python train.py --train_examples=78125 --loss="cross_entropy" --learning_rate=0.012
Rows from block 4, named by matrix and row number. Each number is 500 + 50 x the weight over the matrix's rms, rounded and kept within 0 to 999. All counts start at 0. Numbers have three digits each.
# weight_ih_l0: GRU input weights (gates r, z, n stacked) (model.rnn.1.rnn.weight_ih_l0, 384x256), inputs 86-171
weight_ih_l0.95:558461512510565445557482391488555471539527545499484554537489536496484531433498611540491537503552486508522384383429451559517562508561428492505435507396463433492543589566565399507516500501507410501533492532495431560493487478551551428440454425496524533552477484
weight_ih_l0.96:541621511547522481528485476490509518435541528361453429505473487541515587474518565457539542485533481619446578505449423506529508515536509516580481449499579538489516433438466480559436561514563477478468471532556538446396464432575520458538553427477472550471438564
weight_ih_l0.97:563486550524474540509500497486504421537454490523525408428513489443563432530511488552503444444513522414408564569416515475516453506448437440446461522536522522526483590507507491475483505526494520515386641540521535515495535488486609413497394485473531465506504510
weight_ih_l0.98:521513455497406544423593477482436444494603478520571522460489456470403536460463464498460544545518462547552593560510514488518486543505474525486445479518537562462454444330528490496474507472528427453533563476496504539513529487571491403482542530447473521543455535
weight_ih_l0.99:525506442591476509565546426472508536416438494504495495570458522544468524483467554519432511534532578446523465519539510577419526405417620615504492520543587564499588445435474473447541488582476570478539521552413497542465421511502451566476474461466416479490392473
weight_ih_l0.100:556566479510489441452472487556465478478548448543479443470487510477439542492534536517454523373583525457524466500434476498420586513421542459470540524491473527543531504445522497510497501614476540430544429502522565466568570578467452547549465501435552542491545553
weight_ih_l0.101:526484550464491514492639535537557502590494487532516591489553459474439524497395541397490475419517474509483567466479567516477575533448541467484440461435558582548463493470603500467474515510467635546522510465571498488468522567561533504494479396504499507532473479
weight_ih_l0.102:493567590581379561473497482476513528546486512572497446593480372485487517457534597549489518553418556501499478478396558382573502538564584441608455559525576517563547460435483521605412506487363600450480399393507520364534460529513461529475463490572508404456492506
weight_ih_l0.103:465495486568514534560427451497449558518461487426574540484459455478516449523498594605531428462454501431536514563521552451559471410464505505506538439385513455575464448477455574375516514434523479495512557523426547447511557466504561489512542486404439542533498435
weight_ih_l0.104:536548518531520444476577547540397458489493498504552439503602510412477475563512509533466427475517509471539459507493505447464527535492601526468410518522500428481563528548513487460556404510548487492509485481509520468533497510570522461534448572477501443469489513
weight_ih_l0.105:379485469517459495647511467487523504542526470503409595520498511540384563428512460462546512451525535569479426516489466539450547432559366583539533585493600457525497460468327560404511485489581536464553553467527558432532467458469415443557492425574436464454410525
weight_ih_l0.106:472556553486571429520480555375511499528492514494565523534372472539466535469480447539532493470514568624466483521415472471539485534444509407496481523534435587481537507495510532570349432512485483461556387497546506504525498524578463528551530439538534465441448416
weight_ih_l0.107:584469587555553575488499563459514475572505466588506565529493526523499517562496432413483488516478409592536448469533441432426497525587605423494495481427533506496514625529419532575531451551525538477505494627513505395407471404513459598566434438567538577549508450
weight_ih_l0.108:473508536489454561516545583598427576383462470479459502511539399476494476542480360533525435473393495425447505444562549503467493491553511399571567556456501536520531447501508509490539515614485592559537437528544502509470531500500475591589495482451452406544536507
weight_ih_l0.109:433483444408499507440527484521502525503524467529459417570539533597468551575488419450365617541474479425493493547500540537514456550442515521568457511576522458437522498537417477613442584429541502523443495510529537478538517431410530608451516516475443473547470518
weight_ih_l0.110:435520539593534537492494428536496482471552565516461441521504502599533505557453503667414553461491553423594500442533574574460496397527510488490504457482438546526543502372514516550438412463548544618432498463461517452485476478549494443584406573492540476514485459
weight_ih_l0.111:444525600572563415537485448435601473383479526568502581488493431509487404543530443478604479408480552558401516600527450484470508490588433374473505521515531537583438571515501441489435469606581494490484519470485422462506453524489477497601606509454532525612397490
weight_ih_l0.112:490512524468470448507470529544506482501542491523481474531489402466452502440520570562498520386571503489548524610477505579501634598555528398426491434483476591435501686500580450517550458551542600411548488508509434487529497546468354562513455552601502467446611566
weight_ih_l0.113:485500506443472493436505522578490507489494481493595603552457515535551551418467453530552630475432516532561547481378492489438585675448494482526579511480493643472489556534393431445474548567442493580492466502522407502591616481539553433524469476494523510489550474
weight_ih_l0.114:550403525457445482498495484432471513379521518406436470519462555487332468486448487493359510579532549618551481492604556608651435449512447547462432568497505531482453526467521532484437595458449475518419463531506622508555499565509522646500451425444423497451488421
weight_ih_l0.115:494510460517540483526588431495546476453501443476440447524491488501456489502416445454511455438535469602534493531534617474481494509445591498519440542487556472603430461474434552551416514421477551453544549500534444418547498470520530546464457431459492580473445517
weight_ih_l0.116:509558518473542540596495466434551452523506507533561508484454463483570460451483430500468545493576539565522470523460537524516539487473497452472486347550476437526541442462416445534521584388613462572462435516516464482445506463488541515524533489458520527463531535
weight_ih_l0.117:572503485474504445484556431482455543521498491472484595582640497536466507426469440531558562516583489483472563460495509465423501535507536477453473493452459568485521404612537442462439386542504522482553431531473481421562404456432500547576487571506507482510476505
weight_ih_l0.118:516502488630452564428571499511487434476529518510513541500424505386509556420487546463447565543516510487529562460507556566417448518570474443522364520576401410487507444399552493635441473485432592370463460508533583552495355534501496519449454502416507538536476481
weight_ih_l0.119:419464348419476389454468514500463573515409496477415499442473521489398530570420604529494537557498517539476550587519556422449474516437451434432497510531536571570444523557487601522482489484583589515527616566505585613538456484581521515623569526599525589467549549
weight_ih_l0.120:424475428494539496457515572540514488549533511595538596429427456424417502509425515518436438549475502461465521479464503502559570472521483372538579470543456385470492526543524512510507469546523512394575549513513472568550499500462436451465555510495560575495453467
weight_ih_l0.121:537495560516552374476541470474520456492441541469495629445447395463506502553528481502469454473488503556534440605558539474518525513486465453337524494586547387437502511494432483559515550535512527493501529529526563527530530521410495530493485475540492526563531469
weight_ih_l0.122:441492477481540477448506496488385501568504492479487553466466554523464455516679557539496506497482466545516538534512518518515487544436494459462516404531438522546500487521564433478518656525569492453571484560422513497459417522451516512502418605495503449445516511
weight_ih_l0.123:552470548499474465492490455409472505566576510463464505440461524586455489573509479480403522558450461501476461499416478541534531522558522557496518529501577495480538462544442595506436495500485617507502520557493553386507490508415490535533564460569445538534531476
weight_ih_l0.124:566609406508498470580478528464462512480466485515351469524501515426417591475532492455481583455481503386517542459480445479545458512505407517520506475508406496519450577478530496543467461412465461455492498405445464578561470537517353563510397536536512504429482481
weight_ih_l0.125:480465463550442504501443577488486436518545495495559476513405530427411457578379465510552425479492470487445477511573526643497574557503504382650532498417473673471466554511534516602460409472535573495528472342537540434499565445560545446564465464478491453486490469
weight_ih_l0.126:445475442465525533518549410400522494514477550421514451540599451439520485595590409515583461538474431491454502686572478620545379495578357466516472525453602534397413425551599462481571547580572555528580488505497433546564466509524538528517471492555463501542414475
weight_ih_l0.127:528453519577427544517556473496520503544477388586563445484481387478433516512584469553512561479412436541521538490479506563392534552485447619447565456482553465524532439549559542410526454546481448479443419502450485548460504439557454537546533488537450592476553469
weight_ih_l0.128:430610503539495488507406475518470550512497500554434464520473521487535513497514461564450498453514548560528522571445507434498478550489612556482501506647496502457483514509479555524423523506528502450442559499353471515556451407529489447470487525342540558504464474
weight_ih_l0.129:513512586529357509595509470539548535444489471472555544490560563458515469525455560408506462564511580623507537534493531420541571470407584451440506495491569361550475470534401385430584491521565420514532450588418499490485534491497529525490495660427507523451490487
weight_ih_l0.130:515503511502564540516532549541520540484537472488511531452519457491547460569488568518547551509530560488461529553516506548523430488511561541533542514476492526551423452480475576478505492440496504484470552548500492458541541512513494456556430580480496478541549490
weight_ih_l0.131:413452492547508553516499512525457581426460498506514403468540475561534531502492496436500485572508496487363562515504557498529530464501541519499531522453535475493469485457528600533474589615580432508540532522537509526412510454475507459559395441592506501471617468
weight_ih_l0.132:476495480521494493393466464558457545467507486524530502566533384480458484529399545537547507535502598559541515441571512489468545607517432516411520443478493437484539506568536613520537444464546536345433573489541456546463459462517609642527481477649460499546519440
weight_ih_l0.133:541465459446494481495434418477446423495476534503506526486408639360530464514556622561540500549406570435440453566405552463512434481463577467443615480535452528540416469532559560390573530494491454569445459557512452510511458498449581476455494552442462561540535538
weight_ih_l0.134:544600532472530504385541498475505525441483504527486503446513540478615603531459465481585453581485500491558497600468499482525459508441613475530513440529465435547460458468474542500514576582500501536502544590480555419449613527436596499450477606513551533375548489
weight_ih_l0.135:530393541508579500505490585497516442506515548487512514475399498450505439551488334644528527448533526519424506552490523467559503478460545458606578448387351540508533497552389487486576564550526542481520528565490503418511496426475484464556605516459582486496492525
weight_ih_l0.136:533593499513482545560454496506475514452500523489465431447490540469544420484422496469445396596425394528476465475539582498606497518520513524524471504491498461599506486580455486491471496513477556462497482452570483516567532447473444478450485419417492469567481448
weight_ih_l0.137:466541472517525535429497482498510545452537414514463439472571430472562486583424551568496447464486521447472567529445434451580479476505465505426465509526499411480461499556507574577513490494481549463585532540494453509494454459537468515431406592454469441569465473
weight_ih_l0.138:461415443427589545571557520505460490563563413565534553497482452513463490448475484496498563519448485547534511493594501561515604466506473520452421480455495474502420566454530418500496506465574437431504479564407443435490520523489429479534515514482318479486496504
weight_ih_l0.139:507465523499474420428519470457508466528498586511490499573502582535553490530454497493616526582482515528498484517560504498495525516514516423497481459576597478417477494518512479400485478521497469509588492460469484466464515497465431530507559530517456468516444427
weight_ih_l0.140:481611528505497542533529470481531531490480467532447460428476458542565482507452489521553503493518494526475453424505482486467461550400581448539525461466494538465467436391467569523430511531450573451499496514489438429485483527490464507414490507616504462486539473
weight_ih_l0.141:516451539526466564543475500426461467496512530448542590461568580467470436512497478556508498572487549483483473558524495493546426477512557608472546487581506469471473482482686465533555527483490489394416512473484477550478539478477468563511488488467540446552453519
weight_ih_l0.142:633493488541478444496477565436456474497561551562604554571528515453501494472574538458591518515461546398583491406515466530556489528416489529457518422558338607486456523448492593489449493517535449529395438485418529507557504385461456458487541458548541564409440520
weight_ih_l0.143:613563557490489492432498519481520526565484481565520556507581431518580480439534459570472473437505513613450502409591513544560452423502507542455459489576529356563502570552508488511581572561465466525504432445472505561428453497421496410515443596494532520487466460
weight_ih_l0.144:560505495456619462475512558386491467425459494467511527561495524572503481558518517469500496583517493473576499489548487544536508469527579497522459540468500443429471611486467473566503534574503518517498467519486541482529559517446491517502479410450422510437530478
weight_ih_l0.145:499499571478568503516435579458446457502420516562528548524468491413491440529537513551492452530458543463445484521419456458533477503470555475477552489556419506496495518474487444470451503519460527501520425501472466404512531525576501500538557505547537442507459537
weight_ih_l0.146:414501535552471533419455475595520517494488427515504564402470476499523462628515511511441442488605460424420558533433572351485481509500507490473489442590488376502476574494426564437533562513507560475475343552548514543522484403550536390528432572492479428537606577
weight_ih_l0.147:415509584487464456405532534566499507505481485514492564543559506569634459474520458388492501505504570545443505480484438533480447477541482594571384452555481403443479550478446526496400474543482472459532414545528488460525550597472473555502457435555477491522514514
weight_ih_l0.148:558478504519430494548453489492403504471552534323483578550519502431502477504502415518430399484400634515486423487556503515552519488509520396606535507452435558466518533460485410463476529521544431514425429635559497512514586566483567384520548551536566477529564505
weight_ih_l0.149:540486492513456549497512456506521479520547557494499439428530431517444529514495544511445550561572511558519493477492508569524529501509422547494497447544559416529478395676443513471563560561526489480497520530495488449539508470522498506569509405321481461474586529
weight_ih_l0.150:548532523530422504526594574477498429454543491544525544579492528424501494500543474505523440484533462468517504460465543536512409475549365448439530510499489551482448554498514507540497470522572572484542474564446514497502616426623492461472419383545459574436496544
weight_ih_l0.151:465539531483407526500507475510541526476523489496585534473415524465522674425532556478520502613444443486434461538522579485503532404533384590471577518424476541482432459463454570493490526513578458445498559568543534506451416572516547480539562468460549550495510493
weight_ih_l0.152:474523429552533503384444489532521470491568481554499457517519366536473500476454552557483447518552520546390512501469467481508457431543362417571460551420542430489497601462584445590477454483488489459493534459573478533496451531518481540482467463496569471464606445
weight_ih_l0.153:479585446549502501438565529532467542554498520449573511483479426524524434493531584488560361454469591481453558537539510563461478490597542443425474542543511468488432554442409587520549548528454592417430491537487475510505496566397351480590365510509444530453548532
weight_ih_l0.154:500541527517422530545516616515484447537543531447489532475390545573437505479541583552491444460518554500558476539469624456499467392490518603435483538471471401405503507583528543609493461516364543501511474574480410494502511587484419556447517575452472574515478533
weight_ih_l0.155:551541552522521490523463445386520552513504541488372424555549521437438496496482506548417577474544545475508494450504472461462512497456551505571414546542474492492482527458522551518462572515490470521384504498605470474491464518441523588563521450605388506447584519
weight_ih_l0.156:525473557555566536486502432400543416454546510554550601466565474516458473535440416454529550511458569622428569478601569454537541477471498468548546453552444570520430562543435481486495469495478488449486473524459459520534563428499431497408512485450531445459388538
weight_ih_l0.157:494564510460489468529540499532506515442538493514463429507557487511496474480577543520481446464435468476468435584511454503491468420451455507498423554496535478474514578493604574587466515502548482525444501498391477600538511480538530454406486524586558403557463477
weight_ih_l0.158:491508536507461552546470470457457488467497535499473499489438422525518507434564488486524547526529550449551533542482481503571573476554566533477554510526480412442488540469507552527576502540481481498486558426524539541455543524489514476398418572477459540465490551
weight_ih_l0.159:492471545491535509502515491515581449407476483596490388506557489535521423541463473548507529461509548521538441551505463469528454478538514512545558565466572474434474453480490519500526528485518550439503469529499518495452525507487503457498600543559474514573502447
weight_ih_l0.160:452473539587496439436457408525454539505501547594543623482446471499471456610474525501552575448583489434445498534619580495531521457530513571512458412598450407541542547465585454421516375452564413619353520485411523526465501558513456454471495588500503501539496475
weight_ih_l0.161:423432559503501356550534528498503412495509540503569543550562564486555532549474484498573475467505512486524421475495483405543443505424438582523488454556544544519470482531499580550512546515476453532535500598569579489486538522510526554542353519454463485548465502
weight_ih_l0.162:462419478486435525529529454549518470498533519495490538533548536525544487421477532528499556431538530495500439514506516607599464510468544427508514414551490492463525511451428613499442552541499464475576503583582403522518482490446551471447453531379511483463402493
weight_ih_l0.163:437535489473557528497444602530514554549412492466519535548492539490467497519436495546454498530510439470495462501537498498434477432456529518497523505471532402508464453476572495490456501499523495541540441534479432481461504526482550525439578450502455492397523565
weight_ih_l0.164:510414468490487567421512472400475518516515400462578409439542435457537560513491448561563486548486565488454508520590534385541529474507554477446550400474550499494436566427536464579539528506566400512482469522507579488515487523433544552559454478456603387504540521
weight_ih_l0.165:492628486451452543506349492442539463526443485483516538527411494472490414496572446488529457501540545462555501485404465470524443505515482440453505526492553437469490512438475598499466456469485469567476491492485554538470546545500447450532589491433501587505506479
weight_ih_l0.166:564426530544449519501574533508547488526583463486518503467591470490477524557477323445522515503528587559554517449611547570523493463448603591613428557558526489498433511378548529516552548547456502460467507456475525569516557601504441473564459549561523460554462588
weight_ih_l0.167:441555482490536513483480458520518475497501492532479554404499484440535661525486519583434570493475504422481516553480490506467448470492491561435463568569531547474469500537479527644526497470479437495496579536427478420575474515587526550546500572533538539375493490